Weights of a small image classifier.
Model: 6.95M parameters, 24-pixel images, activation relu, widths [128, 224, 384, 672].
Data: trained on rendered made-up planets, 97500 training examples.
Rows from block 5 of a small image classifier, named by matrix and row number. Each number is 128 + 32 x the weight over its row's rms, rounded and kept within 0 to 255. All counts start at 0. After the name is the row's rms in percent of the matrix's.
Before each channel's rows are labels from the 100 images, of 14848, where the channel reaches its highest value: "responds to" is what is common among them; "colour at peak" is the nearest of a few named colours to the mean colour under the peak. Only what is clearly more common there than usual is listed. The data: rendered made-up planets.
# r30: branch 2 reduce pointwise conv (model.blocks.5.r3.0.weight, 56x224x1x1), inputs 150-223

responds to: rings
colour at peak: grey; brown
r30.32 095 [ 91 115 112 114 135 100 130 131 149 106 168  89  96  89 125 100 100  93  88 131 137 129 156 146 128  81  95 128 118 105 138 103 149 122 155 114 110 156 100  71 121 174 131  85  63  96 109 169  80  89 128  97 141 141 165  91 160 172 123  79 135 124  40 189 109 130 105 182  89  99  93 112  81  71]

responds to: moons: three
colour at peak: brown
r30.52 097 [ 77  61  62 100 135 129  89 108 115 134 112 148 164 153 102  71  75  56 129 137 186  74 112 131 136 151 136 120 130 157 100 113 164 101 155 171 116  67 137  88 136 131  75 157 134 112 145 132 136 110 150 129 175  75 106 145 113  84 117  81 138 129 174 122 152 136 122  96 124 134 134  97 135 102]

responds to: rings; full
colour at peak: grey
r30.35 108 [144  97 124 159 152 141 123 149 114 134 120 157 129 127 164 130  95 109 108 118 116  98 185 157 139 144 153 113  80 133  84 119  80 100 118 158 113 148 149  74 158 176 109 136 102 111 129 160 111 111  98 137 150 103 114 147  88 140 146 109 140 124  99 115 141 124 116  90 107 134 143 114 109 114]

responds to: moons: three
colour at peak: brown
r30.23 099 [108 114 105  92 151 164 123 133  78 127 133 111 144 105 115 131  69  78 127 160 140 111 111 137 179 131 128 118 133 149  45 173 129  95 155 182 107 104 110  90 102 130 126 135 127 119  87 174 140 153 184 145 145 123 167  76 134 104 124 119 131 111 179 147 143 144 182  86 112 118 128 116 126 177]

responds to: rings
colour at peak: white
r30.48 100 [101  94 120  96 142 141 110 148 105 125 119 151 134 117  92  85  90  80 138 185 140 104 122 143 149 152 142 120  91 129  98 135 142  96 138 122  82  99 111  85  77 134 103 139 143 126 115 152 104 125 108 161 100 128  95 132 132  84  86 176 118 148 125 110 135 162 105 107 159 148 150 122 111 154]

responds to: rings
colour at peak: grey; brown
r30.50 101 [101 104 118 141 161 138  93 156 158 125 119 140 125 141 143  62  87  82 107 134 141  88 115 144 124 105 115 108 116 122 120 103 120  69  87 160 131 118 144  71 165 173  66 100  79  95 127 137  87  93 135  90 154 129 121 123 105 168  99 101 147 138 105 112 135 120 116 182 112 102  94 113 102 122]

responds to: rings
colour at peak: brown; grey
r30.27 100 [ 73  92  97 117 157 119 139 141 112 129 132  82  99 102 120 111  39  77  99 126 154  95 102 154 122  90 111 126 114 149  99 116 143  78 123 152 119 106 113  63 150 152  79  81 120  91 148 157  84 105 150 136 160 105 157 107 121 161 108  53 176 127  76 146 119 140 101 165 126 140 142 101  89  61]

responds to: rings
colour at peak: grey
r30.13 101 [ 98  89 107 132 122 128 101 120 124 125 144 144 141  97 126  77  83  85 106 131 158 102  99 115 116 105  83 148 123 151  89 107 140  51 143 157 115 132 100  96 150 146  67 109  88 101 139 120 117 124 171  81 165 143 101 115 104 156 149 125 163 157  83 135 151 127 144 160 125  96  96 140 139 113]

responds to: moons: three
colour at peak: brown
r30.12 104 [ 57 130  82 126  89 112  45 112  94 165  86 113 153 133 122 122  75  66 156 149 142  97 155  69 118 141 147  82 121 101  40 134 118  87 117 173 124  80 154  80 119 151 110 133 139  92 103 120 134 180 185 130 185 156 139 110 147 137 152 116 134 129 169 150 155 131 167 160 118 112 128 149 127 110]

responds to: cracked ice world
colour at peak: white
r30.34 098 [ 99 133 110  78 131 130 161 157 116 129 117 108 129 147 109 136 134 110 124 154 122  91 128 128 135 124 111 113 131 126 105 136 171 120 137 126 121 139 151 110 122 104 152 146 129 114 110 153 127 135 150 104 129 122 104 105 124 117 126 150 123 132 142 104 137 134 145 129 135 115 108 129 136 112]

responds to: rings
colour at peak: pink
r30.16 098 [128 155 114 119 161 141 150 131  99 123 143 126 121 131 127 128 126  91 108 149 148  87 147 156 141 103 148 128 149 131 113 165 126 137 147 169 140 131 153 152 145 136  91  98 141 134  98 157 119  77 107  89 131  96 132  97 121 146 100 138 111  92 127  88 115  78 135 135  63  92  91  95 106 116]